Rows from block 2, named by matrix and row number. Each number is 128 + 24 x the weight over its row's rms, rounded and kept within 0 to 255. All counts start at 0. Numbers have three digits each. After the name is the row's rms in percent of the matrix's.
# conv: width-3 conv, dilation 2 (model.blocks.2.conv.weight, 384x384x3), inputs 220-274, a 3 kernel for each
conv.278 095:117146167129131139162149128138128125160137100116140167114113135107150135126142151110118144116111148163131084053157167105144092129101172121113116100135124114126117155140119113117131102163142133115119173119139127108128122087082152096125135129088107148176150095126141115089147129141149142171076092169095115116092095109125122101163101131111144153105121111095153125125150132191101122158146122117128149135143083112116120132103108118094127103124149128123172126119126168124098114085148158128116119140118
conv.279 100:133090097113122147122107166115159098114085120139141128111160145127148113139095123130119063165102119120106172104135137100125147120123123112149150088137129133135117125127156108160143165126070107098167086147146102128174131104134126100122118109131118129107184171125103091154128118118103133123142140093073147090144127135112164079132081146138131145120135134064165152093122140069162134138129122155118095103106130083152147097165124146170119152087135094125156142119131103148097139084171114127081095115132
conv.280 103:147078178130097103161072142113068165146117140123173158123085152131114096137134124156109110157145090091048114107120144139129080130142162112147125124151082126163089120133142139132143181106102125087174112158129102123118134098136108102144111159145120173127129137142129128116154104141131154105142137104140144114116140120133116131118149115133129120152103171092144153111110134110129090160135137124143132169140105133083154117115142171154082111165123122127130142133120151096143137105118181121137123121136
conv.281 101:186108120152099146146096149125142127150122124139102112107197103123125150092135130121122152135098129111104147103123136135061123167119082102137181174102142110131146129147166129162092161134095130136155092126075118168145123155062156129095159123108143134114120117127148096091129089156145145108136091146123157119128107150108121097123131133147140156111100124083126108121113130163131076158135083108127137092151130106128072128143117155195041135110134172115105137119145136102174065137097136111136130115118
conv.282 090:128165154120175104071174117120166134107070154109125158137115151103192110117111119145126108130131119131157139126086176121094156158140116108141121140108120122193148142136122115147131125132149123129097124126113131187143094110110111138120117113138182124126163095102096174112133171114116150109161125113124077159108103104142131176174110139152080137154154132100104108142072111116074141103084134129132095159088068105128114109108102127086116082127128134151118125179087118127189111157140147149101113135166
conv.283 096:161150085122122132117063138110142135131106110117128100139089089123119135122124113142119140098122135097072155112100142128148073096097121156124159066137161114131076112124162184148129121127117146107155112149152147067149142115134128105171094154133175136099159102151140130093110124121113160150118140094124094115169132122126146134135151137076168139132089137119147098145158115177078106121101120138119151118084109137116133159099148139124178089138133097133165128140143169114134108112130101127188139109153
conv.284 102:122135118137090112154125156112144149110151126090177135140160134145119101121102148131146092145159080124196107148150122128141128131134143128057159117153095111106153092117151075163143122100136093134157169134108118093152114151095084132129165149081121154132103160138131123119151160111146110095176134124160109101129180090167157080122125114126096114091122130167095133079174144094161145141108133135157100121152143156120135131104106123116130149090127169105075154122104111143109140129167111114142142125095
conv.285 095:116106169185107101129091135170120112133141118073126139142117137142110112096104150139187097122131122145104168088126125122132100104153120127094140124147141138138150132130094143136147154142100140078117114137103101153145100150100143150111113096077087108128100109149148113129114138091122193110126109156143122165156177117116124150149081131122095102151092108148173086137114130134151144084126124106110112107113152137117111131136147151181123142160130105106139137124072093127142094139084109121139152098148
conv.286 091:118127139091069119127123118142130129141153129146112120096130116137103097124134124127073136117164150134096142155114098120091125142133116137122126152136105105137130118106116146137101136134114107130093154111108126133114096190116171094138133156140151142132128095157125099167093164118110125121122103125096114163118148131142115169164129136131084151103101125094182078100136111102138067104161129083122141140110136147120103093151109138131110103149116155156129110113132141099126108143168063161170136109162
conv.287 096:134133123161119129113097168131148087121147132107119113139141116115101139118139093159097148121150079084133153160125085116141131149138127145135162114103222139141122157114163171112116116166104108124113125131097103115131140102121158088139139160141157136113140147119087103170168130151110113162087153114091145110170110115088165105138103179126128115140116116137142114134151090092162116114092141137148119120144083121128125103094159098147162123164104166109150111169109124105083121118125153134079205155093
conv.288 101:190092117142124105130150078147173096118142109123160114098121169161156128161158070100115162096112134149140138140140156177122115084159176133129143150157086133079119120141105140131156116150115129152090106124124105168130114139136099135162166128155107107134144105131106137171149109134089104190110094131105136155145180111101111127145119113145120111139136084139137114139146146077141197149127091133098112106137176094156125082118139124103124150106135111139159147144150117142122148135096109121162165114114
conv.289 094:155108115164148114129134114117104122143143101117079119114102150158132145146117145115110177102121133105128134105123164177098135102130152087128127150131127106137087129138142181161163100164127144136105170103115107101185147071124151140117118125158119128124128148124151131148141127137133135121088120179109142128070127108133122138132138155127120130141109106156078142159091129141160134145114120118119143147093158145122109151133104121135144117088122116119135092108128151100108115117104142108100132135107
conv.290 089:138114085172190138154139126126087167137097142139107104154128143139092124125098154105126130104137136100167119162085128135087121115141118145126107140135129112138088149145156136150126150120148114174118138165130120151088132138142114138142123118140133133157147096138155169121134077123143124118147132115140121110140124139104114146147091142162068180137078087108153101152104144189111168132151123090085124155178162113128110175104117126132128146121146124157138119084147128121125098143122133119093137151095
conv.291 088:153132118138121117116128103153139142131127099171140144115095116138119125102117112134132124096183122142146095132113115147143151122173125097153122106115147132143144174082097106124112121152129127107109159129108100154124141133108117138131131105123154127134131178096118168132153117099110144119155112151085106140113149109148105132118110089114115094159135107124145134133106139102188095122095138122087165147164131101145128089123140155136096124146132086117094119158110099139122105152156116148191117138137
conv.292 097:146183093130113099156136118134125055107163086107160107116111115137132118131121141145163108111131108117138142134120153170158152123119124085169120147135117139125129140164146092101133145115100104126130164117102150114118180092168113086141161130102127218094095152100111100145151105112167101130140137109144089131069138111115133097166134098111108126097136139127095128151135135142114146148130132078106122134115123111162079108104170159156083124079133146131130126111136110129158096124103128171138101111175
conv.293 105:149075128141140093146139107058122113131135114153133092118121103165172081123109139150100174085112127139162127123134125103096150130100142146112130149080118106163107111152111085157117123146110118124100131139115169151113120088152121130127132121101118156140103132136165082137126082142143126181096141149146122108120095135121137118134143080117122089163096084110101155119153103084146109143130117138085169102129139117128126126112118134110169115122165121081126115119114091143161146126126135114115122134117
conv.294 094:141102129168123078112128110101136135107111128072121115120094092144148072118107085083115144102135170158114123125124135087130152161137085111152155105131115115104101147116161138114059124147148105163122116122140149140110127160132150142142106116080144107155185077114153132108103138143121143147179136146132135153126136159149109126150084114133140181130129133133132119135116154120178088088111115141144072146127094086134109098126131135112137150144125097121119106119211071113138107118163145152107158125120
conv.295 100:167129107154116117137107110091146113097156100121122158146162099144082138109093158141117127140154146153143093118107155133121121145103139133129179132138147137074171142089117134119118161114149128126142103167162144131169099116114124126125123125105117162118086125150116107141126148121165118136158129137137172098118188094142149141113132078143091120139123115164105105143104129142106118085174134096115095125149138125117137126108102124146104114157160154122103117130139174123098063153153111133147165094103
conv.296 113:141131115159154109165132073158107112102148156094103182106123105150102149129103146091145127151113110091123126120121158111146121132123116110137138127102113153132117147131139099189124130141156090129109138150136130085114096109149132162096174137104127121098133119149154127133157081131123110166098141116123151091073148168115160140156124089115118155133121112117149111095207103165133111162147087125140124116138151165103127167074138147070131119140116151157084159110103105147105105125085130121121151133120
conv.297 098:107128143126134080137105130115161154125148121102116194144085105113120157133103115151099124157110143118084174133115142151114107131123106124102178134103124153105110102087145120127164109127116121122149179072117133099149129102161113136148107127152119104125147161137090103139139091100149098173129149112134118139148113106123118145118127094173100081095115128108162096135094153110141117141132120168104111114123188133104120128067136158091141128137123130131130096141130098110136067111156125106140114115150
conv.298 091:128138121135097133171099162117110171164119107096171103120102124119114154140136144108198119131141125119136090108123127077135122085147153117101148146072130106130166154126101164132172125062162181096098197139111116106160149119093144073167158089152134115115150156153087109167150125114127136158110136150176098113155147099108104118156116084130129123122128098190119119155153139100146162126122106158111124129097140102171147134129129100131122138197176123144135140145161161160147117130139106130150133135121
conv.299 106:148082126132130158153117101139113136149149141143125140141135092117107155132122119103128147133102130181112054084121158178154174149133110136116114116125149143135130119126125089137167135141083106130130100131125123169137108134138129096164181087127131090116125122120148092092140159115131116148097124120125139112152131119160078130091112134149119088138120112136171064157112135166109121143148136098079170141127123085146144106119133121133100119107162141135145116149129090119124118164121114145141141103143
conv.300 093:156080149095108155129131113126113098125136087174126102099143109083141099083113102104147123150093138143116135098142159127147160133103163088118141129117140132101119141137148131100108099148113144120170138092162108132171078141152118147107100094132154107121166123109104106146087126176110119124205153149166127144125110114120085133128132125140140138099158099128135151137163126112110158104131131147133100141116110144091104109128125123115138188067100163112121117147093089129146120137099146100116128108153
conv.301 093:163174132146117109158104133127167164162103054141090112177163060112127158091118132112148139108101144143117122159100163120111116105123138113149109143122145135108101124142150090135130138119084138125071091155158145143122115109098089126140137138104131197109164106150130122137087141140126126103129119145145163132128146139141092110192116104114121146114112111144100118143134134118111124120149118124123104131129144148102104125088137154098113108102104121145129103110142129158090116091112107069173129106104
conv.302 094:063108126145139115152167098117125100153113089139108163115155133089117158120133099136099184141122155170148113123122168133095135175122112173110114145118136119130186182103109128125131161144083145146118082126140126132124116179148108175097130074138128104141098141167138139099118111106113173113133115145180142063156129070127096154138148111110118125141138115120112153114131107137158145194127134106102167151133127145147170169181129137129132113143150165162111093122159129123144101163123140128152154145095
conv.303 106:135113127136142120128123137151111100142145115122124145118106142137135113102114124124114125123079110089137164132126085131117174125110126119140187134089127111110159132130162173119113111143124110110148112123104151146115132112133122122175118143093114163111120163123100111148145101142130136113127126146077120124159111136079137172116143081090104150122118142092075158134121153153083089168144120107139100151132139156133128108128131138124127152164095124114131120137126126125140125103142145105122121098156
conv.304 100:130159071129140112134104081090138121124132109156124142118145105121114130118104107114134114122134095135149154146106134157126139145097114103148107103072145130117097138095128132140112095132097160129104156104109139146144143127138145127138060141109185097113118122113088133165146146084139097137121142102112178129132092156094119108152153130107104166115139131148173082126126113160141121124142098170160103142126150095171150135125168089099141110115098109134137110148121158125156143121123170145075141134122
conv.305 096:119169117137189136125127164107112123114120105101093180102116160160118136116111102110163130107136152067130140152123102098103106109163167087105177120164143092149139132113139109145164150155094151119100138153145120110101118105137157129145131122108107099120098134127118137154133106135094128110114110115102140110139143118112113111102101141145153118092131157139110101100137120138140125130155082183089120114115062118094135184095182171065089122121141171139137130116133086114092131109097150110132147146144
conv.306 093:121123121158113160112187107102170175147136117145128125117157121130148109177134106117135113125108145155160117116108135136110107177110145130101141158138162191148156134133147145137101171130135156082151099146143133141131101108084129141132143105136118099123128151071148162136155137130118159101138086153118108149141123132149136146132118123121120196093120093143149097124193115097122083119124128072136134142149132159140115113116098143126125152156138154158178055168133117142114168112126132130102165135143
conv.307 090:147096128116155115142159143128152123147116090074133107111147110143106132147107130133099122128148146137149127162129109117164153106134117114108125099124125123127123160097103129115139144112114147125158115184120115135110138149109152152115123144153128096167132149101123097182095123163167153124099134114123140088199147145153195137145114094108144127113129116124142143146136111126130174103117122097150162153119132088139126132114135153114134176121145121126130144159134144077104143141143056138166118115088
conv.308 115:154132112101153128117147147115111174118105158107118142156104147132132130104092193107091139135113142147153095078121141154160105097118180122148167116155129127155129132132103124169088123145125115121154133151113107151130134149110083143149147144105131132156157085093140134140125127136137103146125124122106125155117085147134141128102117167083099160121136143110152104116145089110165130129142099150114102119125119119152108108148159135107129110126142101079136120108149120161107114124153148111152120153143
conv.309 105:169118106135161115120146104142141102122148145135131148103160139130113124123153092114106108121137112151129120069134159117134109067152151122121132118141099131127091136134112103121143094129151105087153058101177147139140156108137114121109116142116123108157170127132107126094084134155078103164165117126113138152121149156206131093107153100131113148169118131156158130115115154131137107132163096102114166123139162120145083120101131138118134122101115139125141108156132110117137120135105138167132115151125
conv.310 103:145133125122120090140108134112125114146078097083148098082107143119122149130110142120123166154107119174135096162087107112117134121134137120096179146137132104120104152094116125116152178107104112147147137120141172081129175098158141129150117155093090142144132150107154101071136112143096153166120140131127151091160127137122135135100112138111124137137086117125147109127187099145143136123122105111064142109155101179070138144095132105108145096175144161147114162122141107160137128139164128108101160136111
conv.311 099:118173129183110085154144125096137104153116103134161109125129136160098098165148137140144116137148118082127157100130144125136138119110171119103102137145098159119104132165104135123101115132137129137069156106137080137165138144081127150126162129111107138112069138170099139133111139137101151145120141122146147141111102123138164092115127140114125131137148079182131090140120087110142138111164099167123096140136133158128106169120129128134127122068148151132131123114126129104156093132125135128110138116104
conv.312 097:083156152156127136113134185126103122140108131127114110162115157103103186107124144104115145113131133148146148113140120111127139119154088101113137084133152115096135132106174159138115067160144103112141121096147141134132127131114108145117148108077125114117160142115180165097128129145113123149151095130149150123133146140147114094139126124112101141145131121145120094125099134123145120101170114149118128133112105165102104148116171067113147113123088167118189126103182098126177137139126134089142159126116
conv.313 127:128111103119172105138111135115170127142130096126128110144155111103142155127122131142096121121071175152129091132145091129079126111151157107133156114152138111121131161124091137106106100155141117129127101161131107146124147132138135119113114153099136135076143160094121102145128110144134094171123101170152115119120157093156147079149142080147153110144100143092106182139123126109127141155059155099140165149127122129134148146103119114099179084172102114111155135116142121120132087161138122088187139099134
conv.314 112:096145154110130138145114146118108168118133148116130158113138134130134122107144131092137164119118105165200053100125100154115138088119155092115162095143125102170127132155109095101148132136096112108161117127124137143064147083151105144124106149108158132120156137088165142104167120115151132106133145095135129133134128134139128172151114114149104145129135139145087136107122133086160128144119130119135141122137105135122094137118117155152093159109147106148160152130130075137130166111121124121074116158126
conv.315 110:134138146126125167120121127124127134109119152133107170129130132105147108151170119086180104109102164148088163061158148155112124122140110095098134135092158132124151128135108110113131085133164128116126127118130097163130109148125127104130165081131143116139138143156119169106120105126129139086063111160115131156124127149149106132131125123113165118118133132151126138107113133129131089148131090144123128106124140145100172111167096112071137145072170085124146104137172086117150160126142121122159093125162
conv.316 089:118151138146110127117154141112152151103130148142099155119072096151140101104111132107201109160092124149118117131085154150160146144116120097169084151150171192136184101160128094100097060094135145130110140136129160110122118093112137158126142055139151095147079098133133130077125120150121133108161161099155098184124136156123132154126165146140177134102087090140119106155150158096126110132107139141160144128150156078113117135093133129152146117127121130146170093097115101126149125134136143113152149099129
conv.317 100:130105119133131145081152154121130135106084122151092138145186113121135165108145124099133145108043151112131091143102105132150108166117110143112119101135170126136093108084171129134115152122109138103149164090114119108092109145158094162144117118124095157135173138097142100110157106122182120114155109111120144139109191163152112125095162146110140170090186140174123124110135122159109156125162121158149124153105130125138142130110125129105118123150117135133085155143048166119110123129151163139148098086199